Weights of a small segmentation model.
Model: 10.6M parameters, 48-pixel images, encoder arch swin, encoder activation gelu, encoder depths [4, 4, 4], decoder norm batchnorm, decoder activation silu, decoder widths [48, 96, 96, 96].
Training: soap at rate 0.0026, 5300 steps, batches of 48.
Data: trained on drawn human figures in many poses, 195000 training examples, 1.3 epochs.
Rows from block 9 of the encoder, named by matrix and row number. Rows with one number belong to one attention dimension. Each number is 128 + 32 x the weight over the matrix's rms, rounded and kept within 0 to 255. All counts start at 0. Numbers have three digits each.
# v: window attention query, key and value (stacked) (encoder.blocks.9.attn.qkv.weight, 960x320, the v third), inputs 0-159
# proj: window attention output (encoder.blocks.9.attn.proj.weight, 320x320, transposed), outputs 0-159
v.132:113108134136130135133143114129192161126163098161180116143123142148082145117082121161110143127107101154099125119130111108177124165098137127126134125143128123185150083154099140163165154147152152099125091116149144132124135112145100129115109115125115090104132130144156102165157127154142136133131076108090119088120077109160082109095108113152113164149129176177139102134143116104117130084131075121132129144071131123111103126121182125128123104146137147141082149152124145125167116116103113
proj.132:131126118123122132140119126139121120126108115108100123147170111105132144129153124097147133158105122096154163123109096109101149101164126172121139143118153120158129145108133099108163119127121142127137130105105103129145114140136163161131106133119112147133127131118097147138077101103134145133118137160117110164096122134091101146148144132126123149083147130122129143130072152167148132170113143115131124115128085099153163142123107139127138134157133097137156125132140105149095123160128111
v.133:114107139079135168128122118126159085125137155123091146128142115136119129145152128103175121134112137132169132126108128140104159138149091097112100137110178163148110138126125130116086192105157136173116119138158132132157120139123124156092090094128137120167080086143140161145136116120154132124144120167165143159114130089139114116144138186128104134120138129194139129135128139121134140114103179137143141133076146112150126134178102150095083126106135105082135120141130144125081161157175132
proj.133:144160111183109127148125115153091152145116105147171117086127168140158114147105097161089124147116129150131141122119090097159127137153137156135121124110117123120156118130141145095135074158153132079157155133108134084096094112123081122131176107092122133114170145102136126118163098148150099168114150131099121109114137147095131092083119127168104157143148116079110104120125174126124097116106065123109102101139101176108158118109102145174188159158141141123089113150132099159150155091140129
v.134:127154096078146135097119128130170091119138145135114148112124140141138142123134110135136185128153129142127137115100163104151093110149124150132125147123140188149096134089142128124060125147139121132092133094172111100135135123102113114135108082109110134119129148107136157076115108087141128112140115145147129156143118154109108121115112130133117137166122135147142117126101158146151130122147144118120136113145128160121156128170125161143123126130112105113142123131144107116096162158156116
proj.134:137131132154131133134160130161131134151123148122170111146146099119135116128137128134121103121150097115120121128130117095114100142117113102132113120117103105151153136135108132120142136103122111097122102144088122140119132134150128135134126167154162122115120108131125126143152159130112126167162142116173133121109127130120147145127143133151146123123106120119108150136133136127094140109104091144108132138094105103134099122121139112118113183122130152124118113148113137156143138119098122
v.135:106125141125099143122119134144168142116146092166184133122113152130121120108134147130139161124124103122132129133135076138159145149117130158112157124125095092188142117142127141144147135140124120110093100154146145130152127080143127114130083112150094104132143121134168106162129100140121124142097118080104123083138107129106099098132126078155124136161120133185131139126113125100134119086110065105139140112097112090081145140112170094175142119117117158157104128106153135093168165147134100
proj.135:155125118168150114133157117130123109120121146119081118148128104142111145135131120098132124114120115130103149145127115122112113112142123148139123161113155116132138125119115129133134131122123136094131130110104108124110131135124146135104141123135135139123134128112116139159103153086147124130119119156145127143129124124113122165135129147121146136084143144139097138139102152173138140146118148139163089140110116115139132130135115145094145125144131095123114126133131121147104108149115114
v.136:125215146175153143095138156141135112138107133099134133139151115135157107128176150119166126098124094132126123141144097152092139083135116147128113128096131149105131147072132145097135103157139098163105180128119097137108130112114153134148132144134143151138147196111083137080075141101110178142148169104151156152148160172088166114143124149158133126133117105118099151108090136127123132167128184134138119118175143162138131125132089120138129154133137133133093106094143079143104120148128161
proj.136:118090162110116134176127117101159122101131127156168120114091125156139125129108117147096113103150111114132066113144190186126081153091133076157123136141106138101106101125123113161101184123135149115113100143168159128118114106121117073118110121139147074111118077138144108143179150132143063113132101124151110129135105104171134113109109104100144091173091126144164094108140098144111119136135133130134137157135163154136098134149134135109092104130119109126159143138106197093176112119164140
v.137:120170132126124138087126123119143119149081161165101141144146116163125125134152138126158127136141108110141124094120124136122113120104132131140085152101140166119138139093105120117110148108166132155102168111150131095148116124097141122110105144123138143137126158133121132122134104135093140126150149116160134140147117149114098139138149151151140099128112123139118134131090143146121118111141190146130123125162105124082151127170142130106101142085113120099145134111154112153114134155123167
proj.137:149116134171126139179108109128133098125133124151162116086121119142144111145099097146106120118140132146139099142112146145111110137152149101134118107146102125142138112113129135129151127144111137101139125142127122099112118111141095096153121094133139112104141111145116114152146123143135097151117112140125098148101137147137140100100128124142130140169114141115116092117117137103095120132129094130131105139108105169159106098132118154167140151140106169115122097156105152143132121114148122
v.138:136109139148151111154138097128135116120140099128130139120141133149107128125123133132133116105113125116127146130133123134095112116127134137124183137096137127074121157102136120127130104126128161116119144122126118117153147112141100152142145127121131130128136147130098142154104134156148130113141101116148116140147124094122121125110139086147151113125146167151097137129109113131100120132127113141121119124123134145125107126129111133138103156109120147135149119120156139153146115091121140
proj.138:136127114121126132124128135125115137116131144168130123140120132139147169134106146138104138156152125149118111147130131113135140159143124144139113130115125144176123125127129116105115127123147120112131119140136128137112118133117149123109111141126130112127156105132136136124151118128107120127118122147107118115130168150129138116134139126107122135130122114130160095124137123127106128133135154110150146156136167126145124134104110143120116142128118108126124129144117118129107121140159118
v.139:096096135139141130123141165123085160097143155143125146123114135103125161102150146119099138141151092105099088146113128095130123107145122123143093130153151108102096112099162141132101102171116110161134124126142103115117125097101156132135161126120122094092126165138087130124127113156119116092117128098117113091090146139113149153138128144159128141149128152118119146157129119126105120105100081097121132097160138104139134151099137101116162151147107090095196143149127145138121147110138109
proj.139:106130124107115104108123123124189093135133122127123105132162094122143125125139125116142117107143133151145150121146175128138124152082125104116135112126116109171138127150104091134159138094124121120130114100118133158123138152140139113125101144152179117131112097107124138142146130091124136136159133133132113136161126129162128138165137120106159113139090097142106170100140117108120144140162117132133133134148157119128106117128170101128081130095149169136124109106132133119156119122081149
v.140:136099133130074151108122115105150104123114107112149104154113160112125092115105114150160157077082129139118118152126145105119138146111136145125085115123129076150145110142104121127143167098108096074140126126119149133156100108181095186102150122175089137153134113155123091158108138091133134124151126131125161124117142120165096133108120068123143130119138166151147134169152115123119141135167121154147147145097105099159120140129111117158117168116176171134115120133137170131163112104104112
proj.140:120130145170141133125141153131097120117129131161113151109128134133120161131110127125126146186131115113129137116121109121149115100160125125135141138108141140137117128088138143110127120131142157146130127128151130099148114130131139082151133111111110144151146121135108151109118128145138151107097110144132123139164134145111112114135126138134135113140144136121132119145112173169145109123118157109147106124135123144116125141124107149123141096162080092137126164132132138114105139166157130
v.141:132088126163116110142148132130098133124076134145106134104102187140162177121103142167141137106113131125151108122136132123140136079144093102126116173139094094090141134128153108136134126106135110133151162153077132125132149091122115104155127112097140143139174153129191152129110149137129090124123107116156091153143112163143135126118130088147113098132142149120109180196126100115120156096130145093130133127148120095127133167063102152121106099137085156121133137157089100118144104101126137
proj.141:134133126080125159110118139109136118131149144109132115152155109105087113130149143093158110124158131126098142153138112127131104116113121122121138102100154127118118156159107132134120116123106109140153132147176138165157138147133148119107101178130142107152096106120135146102162128106129180132155147134082155112151147094145133156116148117083136115124115097148190110122131120096132123125161160144145153115098152128139124104118121097128119117113144140117138128092132112112125148142173165
v.142:113121112106133121139149152123097130110142145137120120130140113126108126146124145136105136132155105120102113136092141111124110107108145121131126124150160121100127093118131125156121059163119116119145115066147136129101096127123130151123166131154132107101113171109079143146123155139148136090132146146091116125115146125151178099125131148119139144116098127111124112095140128138115117118117058137112136124177144139123104097106145128107173111136123141105115121155096110145106139132159132
proj.142:084116158111110106118139132129173121150140149126133149162152106106118117120141141132132139120123139142152124096141164107133154142093115113112123114116101127157127159131118107112152156075126120139115097119131128151166153137125144107124112150117146130129126100126146147126117112118109147143148141099160107141131119140131117116150138142137136113158116105115112159114143126099127146141159131111096144139127130122144121163133169092132096146091138147128157145135125134126143114116077127
v.143:138094117112122093130149140139144133155081108137115117151119154150133146120122108139111153160101128119116149115122093116143125154106124130122130130125149120131127098155116079155154124134149164139135125125146134106135131126092096077084097111129135140103130129116164168135167097109158153136116145126104126110161109099136108095102120168124118115158114143135138104147158104131134146091130102133118131147116140133141141123109136137101129107113123130100105142158069115164129127082130141
proj.143:111135120147156140135124118129129129138147150095138117149181092094090120128141153113146151114130140148123145117109116117162147126146144151104148134114121132160139169095120123128158096135105107126130136134135113139162151126149167167125125165098113133128125139151134151138082106134123151146121157114108123116091122128114106144094138127127132160097130135124121127137114145127134149142153136106122145093116081108115142139145132112146144129115143136125123100131142104141118121155155127
v.144:147209155117094155117147117171206083143124117109113145153173090123169127131192133107177133104136137160139108171134153167129145130164127140119087163108170137161075168100143127136086166121124098172149197134118114142160108156145119150144113130132124123143102047147128115105126079136103110133140113139190109170116135151124136144167129114157107147141153109191118128146096140141095179126143180123135090083150126157120116132173105139108080168116122100141163115098165141132102119168118127
proj.144:143125140175122151168128098105082148078088090147171105068093187161144118160065079153082073121141082111162088102113127155101110111132159062145084118151144131084111076103103157108110141164152128100113113154141169107093111104105103129132120082119128114134144176104107135127204169117137143126091135132138169095117110107140117100055130130125122074170118166092145105140109135143109097113089093122151125132107131130127143080120091126150148098157134117129096120163110138127131134056218134
v.145:133152120118127120099123108150165112170115120105093117139115138151155105126125112105174103137148136130149134112144127134107124162158122126114162147125148191073132143128141109132127182126148138139104180124105127098153131168125095134149096122163157155128151101121142116122114111078134128158157118124182120169154083080149126144182143135137118107185156157141110113118099162096143119149126155159142098146126130126114153138145112120149111135107128125137123125100146118120130136151111102
proj.145:137129124159128123191134122128110139076110122155157118099125127142138137136117121153118134142106116157135105147135109145136143127164149135130112122125117124154136100083147164107134080156149141113140135146132139095114115099120109141103152141133111115098125150154141107139145151144119122134109151156107112065100152139100139112076089121137136137123113135133087095155119119140130122112110129132130148123124119152109144094135106150118171115129156137132104116161107158146133134083177115
v.146:125118112150164155168136114139097150162128091125144110099093125158097131138110128145112115130148136164135135127156096105166144104142154094130166110128175160144124103124131133156127119142159119110116115149120124133127122159143120146145139138114138130085110147111139136112136155139174133142120142148110106124125125080135149107123118140137120155151145154144144102131177137138106126143095085129144112116099129134158121126117111128148122071174125120122134123136125146121128124108189081
proj.146:105113143079092101112158133137189134129176149094131139163135116099127136106167167110131113144135136103139134105160162115118130129130104151128119142144117110159115148143127123134130140108116112149114111090142091161156140122117158145110126150137132140145114103087151109132090138112110135129145104138150135126136115135125105162138129128144140125120102110151117174124124116150168185113110139110106160121156135071127139172106175098096108158086174122127126116142154129129127161137057138
v.147:148088122150117129125142097130213167136114111120120117123124118119109111101101107117156147118112118149137157107142133131165134157162158133134146133114110096154135132156106130125160176104139156086142131159106137150145116128126136088095090119138125112110143085133156110144137128151147123181138076106131125132140106121131092121115117134124129150153149145164170119134160115108140146141142121131156126123078150069158133130137150144148104106113155136138087133163104167104150146123114079
proj.147:136117130138156130146127133132086108092121107136115134116133141121127151135139117112131135151104144113123128138105109125110156098158108151122134143127160134131115134095158124120141091172139118140120129135132116102131121156136136150149141126113085156147117149126148138132101121119134156117086146154101152122134100136090137135146129110144120131095139145133125128149072146174137119138103132113114108119120085147128179129119105157115177122157148083116109128136159100139119132150171112
v.148:128226148125116117073101149122154090188128096114155152154148062110153100131160114099122108121119130097111135144129108172098145143135106155155121140104109127132136163115128133094157158118130115164123172149165136114142129132128127122131150146134121152145092086126115121093141084102103128129114138098153142121165116098122124158196121138139130118134141100174112110122093143163180124162131150166098093133103134174145130129151123122152136159117158101134131143076171175127157094158084157
proj.148:137117100156124127170115109117101131090114111170137100066102160160160133163088134187122145122145094149142121093118162152118084141129188086128106110143126137100100084095156137141102136157130163110135124114117135087077130098121093126147102092143122136090142158142109102136137176126131092113113115141145122128121146150114155089085104127142130114152149162097116110083125124120088101109099111138161095134140103136103120102144095158130125100132079136159142137139088139128135127084157096
v.149:151130114143144111126095137133160120132128124163133096150126120140098160116093119113143141140112138132127123148109125122154165131162128114126138131132161100109129119136148108167131115113124111097129085127135115132124136135149126145162126127114137140122101079127116160135131130114149106113091143133075148130133122140120109092099135123110121137136138120113129109123170120149142171120141139118130109148096128096147124135116130113136122106137144136132131107159103138157142087116123109
proj.149:116136130127126132134169146119111138121138133086113149116149134081141115150129122130131138139135132119116158134148131105142107108125138133103131119127117140110131129119124119112122094118126127137134136117128141122132119140124117134116126134128132156122131169117126114143118157130134156123115129116143153099158131135120116144147150150122142135126137149130126133148107129127139120118127116131127142090120142104119147132119109119095121122128136117116125148113140103116120126130151130
v.150:176114137124134124140164137184195176150092099101132097164098160133147115105162134111141121159121102113111070137128114107185084189116129109118149113148102108135124164144070125104137154132130137129117146149118118147155119162132129080137073115122141119119176077129187124169150119092125138164169107109195121101121062130091105125139125108139159121176125133149122116145133086140125104112115106136119113147093151125109132113130144113111118122092131118122129105095085112092145142142142114
proj.150:124150104163154094178090095105076095100116091114125124096119117139136167137106117151153141068111115171140175132131115188117169134154152159150150163101142120126137108099155137127131122136113132098130120161137120086120120059138111161096173111157084112111142173151131131118101098132144110088070139140103155097107139122113129128043112103105116165070143144113117111137101148115134151137129126130154103107103086136072156107155096138129170137146176124129092105128165158139096134126177132
v.151:153116132145141119132146105132119113131132142113123124114117148125134129128143147116158167099130105154126116133129138136128106101146136136136134146123098123115099147119127118137114137098117125121120102121109107122142118115115104118140130126130120157150154093115110155120105118100121111129121096126161121154149133119131133128170121102155153100130143135129120120118142128154127136162143158139117117148155119112122138121135111145117099149137158119137140109128137115134096106095134102
proj.151:135137150128126128133123145126139118127103144134129148135157146115140130131117140116121104133149083152126127147123136131126132158105125126119119114126138127154148099110136125142128123123117141137138111135158141113128115143143123127124107130147146129122107144149122114122131126093120104130140151123124157090110117140112155121118130122109130125148098130123119141154126118112100125103131115146163136131093184145144141118131114119136121124128120136103128156117115157134147138133143107
v.152:159116165156129156153116101134173090137151100125176128134101158124158093110156118091133156081114136163135117156148116104124165132147133136088151120143090095149076133131141119132105180102059088127115130157120092138148133130159095159141127099165133138157152074147110146150107082122107159150138107103161147128107128118112103129163120031107101140159157129170119102175124115126115118137126103121134121101102136145128130134150113128164129183099146121150200071115159139086111106129131114
proj.152:120153117130103112120145150140112135127126133142094131098113151136111170141123149120107107152123124121115136116141134126123124121147138141140120137112144118106153118122132135129112133144157172125128100117135145085121120111134147122125153118136124127113125163119105117118129162116152097108114109143149142096155151139092133143107135138107149134101134152135134157111132131153117107123100161135155107163137155114119129115119109136095099102157134077136073178130131160131117136132141101
v.153:133126132150168157140132138116119114124152152141123142111083116131105135119136135138133136131093116112128139124128102112173118081123114126129145148108155131109122103108125126155116146121099124108115116147131125142077123114148148139138147095135144146122118130135094153134106147144145132125115093119146115163128119145108155096161105090129122153169126141152134122171125108135120092143128103131133106128111140137162107122099082160152136155141131087141143155150116110126110101132141132
proj.153:106127133114135111128107131114180102118114110130135100124158132113145131138122126115121118125185144140144130148153176124120099121106128114137107111106129109134135115148150122135116139126158145126142092121111141124167106126137133112095102167160134130134120108114145119131139142118135142138152138140156125094151146141160144125125142102124162117126113100119121140088094132123123152121114119151133135112129142133125143142135115119106108119111160141122140137103128144128162125121127138
v.154:115103111123095099161138128115121126164132112118145090140161146111134102134095130115121077104093120129134102127131154138100109124102134122124115111136127137129175130159105118120135121119141137110162101149107112128134116127155109138125157146138129136119137117125134110130146129093111122124151134127119120099108120090163116143102132132118106118086126110115140125109142146102133119134137115147121152141119098101118151132137162121101144103143148171146071125092122128101159131125130112
proj.154:138133145139128131123122124155122125127128132111108152138116135123101119136132138120148171156104138127111142126105060111144138129152136149121172131161115122124115117132127122123149102136100124151113177101129119136146136140113150122139118139115130140133114156122123130115094118132141141112112138132105141126106145128091136153130096148137111140141147140132141117147141133156152121134132139124107146127158121117119136104125138119139154118112122112132149127129118098139121119117120122
v.155:174135118098140144112135159115123125142133142138109102156158157089137113102152125089158146132136081105121108144142162126152127137132139115166095102123105143161087136117108135089077154107174105149102110129171114130142103178152136118118122135149134099146115137122134150164106127109118132127163140149158143117118106154136093183162130134080158102116115124126128121136094147100138105139128191153112176122137123142159114091174126120114147136117154104119086118120138094094097177149168095
proj.155:095134145187124097156130107195114108125131114134153151103094106150146154122114129158112162114103104163156164134113104118119119138147138155128158181096111095127148121161144117122143102142135151116126129126087118101110106081137117123137147106138142120125140119134112139095126098145130105122122118121133122146126130143113148107072117116148119164127127105114111120112152133132099135144121075128118092126123126150074155138116146162139127165146095135130137114107133149136153129142094140
v.156:113078078121169137105140128106094124086120125129164136105111149105123146148099127146099143130147092103100126131121154077140074082110120111124144135145166110053137123089125100158140102130131133085122111137115100118117118115152106159130117123142174155076117174107033156170117170142120163138148123142087067118155151106118182119175140130112140122129106162103130129145166153138087097150115133135115133133112108131140122134118138129092133125152103147131130114130108100139126082086159103
proj.156:123130169080092133143102137127181119165150130114119148149155100109124140113155124106138123132155136121185114120154156147132168140109140128133142109118082140143125105123122112141144143109125114176138132116121120163150139138105161103112105155134149121169111065101170133135111147114137111134166135125165147130121123132181126127135129140124144132144104082133137143110093095119135175128132142128142145146171145130139136110143165091135105144084166124124183154088130180136134126150084157
v.157:130055099140131125156154140131044149095170123158171135130123133128134157137098123168100146180138136125138146112133135139170092101129158128140169095094151078134148116143111124154133080122132156079140127130112122137124133124133139091162112148104143076083124161132113089137138168203115118120111103193051109135126164155120163130090123119108151142122104121087141150124169129139060151105119086124154112111194091126169112128124150138103137139162123138114137164150111122139129120092117098
proj.157:097131120078124133096133115117167120152127143098097131190133121106079124094161129073135115116136143123151128155130149134098177123088094142124116152170135146145098142152103131145125161116104087163108126129142129182157154151118187177126119150131132128158114099124151158113096114099138159119137124086142139156123093105182112140163161135123104125133098147157153151158120108122160186120140135099120173153113185099127125132138140093154118148087156143111148114121142107128103111157102146
v.158:144118162127149159091110154114106094113111124101143127090110145119172129159103119141121106103126124130174127117110095127103123099118117095105163128135150117088131156117141103136134146109119097129087146146110114120128139125159117150130094108147182143086130169144074132119104141125115178110132159131119117157178139123123170118140149125117132100128101140145104125122109138138094095149105136135107121134126117139149106126133065132105136133111106125140125105139143093125107118095116146
proj.158:132147120075082118162131136129150145135147146146127139148122135124107142108155117119111125140152129132120116136177155135125136132129104142140131133107110156120128115115120140139123160125146134154165129117131137136146118141101137139107135129123136128146134081101150114133144150134125052160160105122143107113095148121155117125134126143141135137140117104136148118122131095119123121122125150134156117159166146150137131129154157106121092113108159096121162162097117178132145153152112131
v.159:135124124100112152159135117154143097122113141109118111117148126127122107138187116105109112134125161168133123093122117101104092123147132122130153113126161161183120172129102135119078149149147131166115114096170125113180121140126114096127132125114114141122139088121151134125136103075111122147136114138178130112145078108116133094113133161163121124128098108134117081117139116168126122140140164122092101133102125122105152120176131157093133086122148124094110106086115139126151161123158119
proj.159:142132132173127103122142114126123143145126135125153138153154093142106130142104110143139111125134105134133140140119126151136145166113139110152136132156133127141141093120131162125153136098118119088147081152107131114132145142133125123136136119168145125111112137125127151133122149145152112146130156099148143115064139123104126140118120120138129142132129153137094112125107157079121131098094080148141113134107107142149117125123148096150126181132145126132130133149150113154087156128109097
v.160:153126125104129138194137113132179091124171107118120154157140152100130094096157094082130163115112103150129127157159133130126161131146129140118135135116106155194052131158122126132092151096145114137123132150153146130130107120152112143125126103139112080178113071122153133146140090136115096138131095156158134131104102130129101171125123082116111148148141093153152117137133134106117125106116175132144108107138126147121129142160145144133120153133171120162110132084140140115118161151148096
proj.160:122124156178100123114134130154098164119086127147126124128096152153136135148105131142113103152113118111127146124089108125126112132128140144127134163123142114123141115143116156135115116136135159101119094123117113113102140136145166136135149105137137145112139163115100152101123118119121140140099153113116161127125135138095134108087136116133141132111118128122132118122130140148131123141102091114126126141108142127115126122113112123130142123145104099126111118153127112146116117117146119
v.161:117130153153142167138127130141113099147110144139145123150138103099140132112134111097154103124105130127135155146140114124124161106138108143121090139125117157139129100128139145109108176127155092126140144162158105087118112117127168149136148118137154111145119139126139128102153106144136127115101154150133196094078128149153130144136150142120129142118136102104131140159141133113147128120099139173135120124143119149177147134155093114158129146120160096132112121109102160133100134147144133
proj.161:099152122114115101144126126167155123111134104122111108084117127129119138154135132142118134149129149120127104112130132134155107131130132115117151119119128118123150141140126099122158112145146160127117107113125139139106139130135103125154136123143135134117139115114124121129134135137125108151127127118145105126151133155112113109125118124147140127125120138142124125089147104140123140124149107103103130145135138145108111146110150141087134108130133124135111107130117122126158150111120137
v.162:150101103158159162174137107146161171086147148109143102118127122138091130079106133138136116141138134143144163128170115123151093123135130120128161139144100118136120137140118154129137118148157135098103128131157128156143130149108091108119130092132140082096146143097157125118117150165148140135110073110124090144129060136149119139106134135122137144151154162152176107149123129134100112129140107160130119130113139130148127132106134135149130107151133130122096134141070137121140149096091087
proj.162:107133119077159093113156120126113118103144124143107131162133118105139171110131140110107138149125119120114153146125117102146152149134104167114145150120180094170119129119170113134165111135152106139130110125100116158134131124149164147149102163154112158143123116170163107126101137106113109154136150156110132112102152112104160127156114100124114131085121112136108138107117116138137147134103137146138128130120142138134127152128132153122155122114150113127131125121169105141115174157126132
v.163:133179127144155137106123152140105095142142146156179147142167102127132117129169129107108155127128121164137150132136093144117168101132133122135140119117155117170107137101174144161115123123123095147117142137159097134110125122113140099135129144088132149102102121109113153126125151139115144131103156134095102155131152118109153114128116129164122136138133100140119110123144135139121149133124121113104097116112133082123125131122116118141098101155135129117142132162120135164102114132146103
proj.163:119099149101109131159139107108190162121132139101100125122146130110125128144116120109119088126141107106140093117134186127130110130095126097143120111161125153110112091114104119129125147120125129141120114105137129138119123155123138135142094111130150140131126131114147123140143142089137103154124137109157158100119073121160117131165148136120154100155085152128148155106104130129128148094132135127161152143111152124135133136150141108103121134105157123116145130105121124126166152139128157
v.164:101070125107110098153138134114113189126114151162149153159095078206079150129112153208077085212141124099125133128159161142156110205078141111142169153148135144069138097137123137154189081174156184119124145131090167122126161132125167112095090128088149141120102197169154122168157149193137094131139073097091096141112148052122140115116111168086141110147108148117105129131144078104113141107067070142124118125138139110146087120109138110130121094145097104129168176112152136152133136075072145
proj.164:116127110144161122150100099111124116132140109147106094135133131113166134096125125112152159124096169162142105105113101122115196121157104130119107100131152143175116179113140105085132125125124092133135158123150105146129147150108134140114144166151081103136182102125135129158127095123105186109136125151078092159144116178164117134146136123170108128113137116119139131127118128104153140140166161097128160120148127120097134145114142127149137155102126168115131086164132124126115098146141134
v.165:114120138115135133156145175148149130127127153115118143154146113145140115138125139136117129103136113147120111147114141133114101099122126132138114160146116146151133135114151117097104096162157106127126119125150125113139123129113162154149115119111135103104131132133107144139163141124143097144120122166162127155136100113109157156132093123131131148127112080163146137152149114126176131104126127117115133132139160148161097123139138137101129145149122095118166139093126114129125144125123122
proj.165:121138125145110101166114088133118134140116115158139121111121125112142140133115109152134119123138103109128129111124135161143131149104126080129121094127127147106104117109099120112131152098113117114125122139126136152113122142132106114119123160141130131123139128111151139122111137124106154126127158088127132120132143135150137113098152118142138085150091129101141145110117144109123147142118124148102131160101124139076129133135134119146150136108151164143111112143132134135132121111138155
v.166:127119154147154171156119128148105090121103168116136127126113145131116116131142114101122135120114141168123107134095108129127107068125126135140105140138138169165110135085113107131104158134121071122091120111173113082160123121124101145150147102129118150139116120132106153103155108098128127127110143162168143162098120144121142127154142129135107135138122098104129125134167125159132116157132129117131126130183127150135124136130100128112131128143156078096147109092114113132125129107163106
proj.166:128128131132094102147164125153148123139145140130133140155115111119128125136133139149125110148156103123128120125163156126139113153101114099115145119141111105145136099126115143134132124103122151145136083139122145138136136129164134086113127153177149127121130115120134113125123174120129095130152137109155131099119137121124145125114130125148154101128104149143119133099140123109119142096098107149118130170089143127111103126125146121122116140112135145149138156143138149138138136125114114
v.167:128102120149127133139126143140124136121148139125098132142141146136126138135118116106123105125137133149146138120118119125088138140134150118120127139121148137146119130152153140129120149150134145129095103129125121149137126155135123155124127126114147099131125122143116116155132140145150114139156119132130120155142102140127123138124118144126110133117142124143140129132113150111141130132140108116125120134104133094163116134138114138134131096133124093130156139131134124130126154100132099
proj.167:107130129126114118128133109118138141127125115128142120112116139138123124119122128147134124141107146112121129146129095122137132115130110147136135113141113119124124124137126131108131091142154134122132153126132135135117130140121118117117141149122128148125145133120161149107107123155127175127113129130102127098122139113138126136149130123145115127137139128121121114130144137147138121126110131136125155116134144134099162139113146140128146127111136129129114121141127119126135143133131173
v.168:115139123119192160144130118101137160111136191121098134120159105131065145128181165098173169162148097139134142152119132124138131101142127115137109125088168200162103128110122156124091122111212145140113119102195122133119103129097140140118093137089103096159080161083123153116126159119142085126125144194171125146121151129124109139119122225137126119118138145115137109108148151139132127113135174163125115150142125107146139141160161134107090102175144109069063173127082103170079163182192123
proj.168:123103160152127115145144109153178125129129129144167150131138114128189121149093075150068090124127130130131116126118149106141100173112133125120148135148102104153130120147154110137150120110128103098137105142100105144121111120155098101127129112152173144109133105140153111143128077140133085145139144090101120122099099155125170084133132093154129145165077119114120129128139129106112131131126072127100133117100135180140123145113147159141166201107138143122140095144151130140166139137098143
v.169:137153125127143121126124102143150097133112138143162147121097120125142143126125105118136131121127171150153115148122112099137132138157124130085133143112097139137119133142147121136100134126085114154103111123104098120142128119148106128143126137116146165155146106121104138124130082120119128116137126141134131147158127160092140112182130128112122128144125069130136112130148147163148129138119154123110082123143111123121155157172112156125104114110116091138160111107137103104115083145143133
proj.169:143127128114109116128124135121097143151140114113122122129104169134113113147152130120132100135137133119098144126154128155125132125113126125147130098167122113082164113138114148121114135136125134116135119136139150112111150118117123139117154132147144117089127156131135118141127181136144107142131141111150172097129146110122128144095126133136129155132138164121127133114129128097137132099108110139141111126121136137131119084131131093115125137118137135124117124121117158133118162100129132
v.170:138134133130125140147116125123117150075152142150136126114150110140097153091127112154146106146124109108130117129146134123150082120113143111146158134164124077085159137118105133159135088103162163083156119148117124148126155134136144103146133113129094110128121118139133130120150141173115091083097099128103107124128103117147100114104137103127161124099145177135089130141130101131055112090132099126152129120141116105121127111104178107116125155129113158134130141155102150147153117137078142
proj.170:134130120134151116091127140126125102098128117105089128115154121100144135129109125104102145141146139148132149146093116080110142129142121130102105133111158129167130135141148127125149152129129098133125123116111131128129091149114121153144082137124144136137124121111109118130119116098124169130122125152120128115114142160131132136157134146126126124126135131112123123126095108113133132145138130137127123141134146137150109133108091135138131118143123131109135136128140081130111126143127100
v.171:140137136160145142127140123149095114135121100106120132121127120104128133144144122073117139103156105154142116113100102141122143066164141118149110143116121150176099135106121137122078171109118091159119134144148086092148125137113124105162149125131151093145126091119130116101133121131092142107132122144177123126106120156114132155162137141153106142121141105119134102127145126147136101127159141132112101090118121107118156123157133147129148101127114101117119124106133126091115144158172101
proj.171:119118132089078127122130128141157136134130149112128125135105123138114118137124137146114113107123129099116129125155153165097094134103128120105150115165134086112112120151107119159139136139129136121112093129121120146118161110154133158140111114151156154113099160123128127126119128105126097159115135111149178130129131096122139137107127132134138128114108136137128175099124108120103138116107100123124131149126131144160111112137162120125116145106147118126144129132121127138131145095092140
v.172:134212149131142132136135155113096127104159144111122148133171125123171128163164129116116134128147129144141137141123118120107122125113130132129128089106106151142100124126093149084109088125110107149116180147140123143093097123135135152143157127108104133136140172114090102096101131097092133113151183140142151130124136197120134146124136119150156134109133130074108126104095154186090107163128111135097135110163149182118123109139110144146132168153147148102141134126155098136125119161157180
proj.172:120110141087105125102123130114160118150135133141160101122092107155134124118103148142121104071149132137131091110131182157129119166104123094138137160132123132103106105135159130160104182125110148114107091138159134121130124109129114090118120087151143125117112092167136139090134134145129113099132086106136087142130116106148146086156116102098126121153124124137157134124197110119097114118140144139138143129119144123130094135134132124116084122138119124151129140120100172099127121137112130
v.173:095102101104103085080117165092078165125089116167154163135095129149107141135044161185066137172139122076064096110153150123149112148050123132136112116149121085042189104124109109140183024142100152080142116130150177084091119121105156147109160174126128133049105218150101120156127152219133142121095120086028140080137158098144146161148141124110157105117128149103159151149143112122118132099119067098155138135164104172108105104073138072123171149122101134139183168140151133155123116086080141
proj.173:134154115109139165133069139122124093144153133120090121126141097079143112106169154111169183109145156150188149096127146103121156116172138099127109122126105153169115141111126100136130178096106095202127183107105085175179160153119142107151095122106119143152146088130114106141115118092106171096147114134150080209162103165193103120173140155097138113135130097134120152137118129136148171151158193108114157120151127064121126138125149152158108118113089166118114104116129130108149095164086124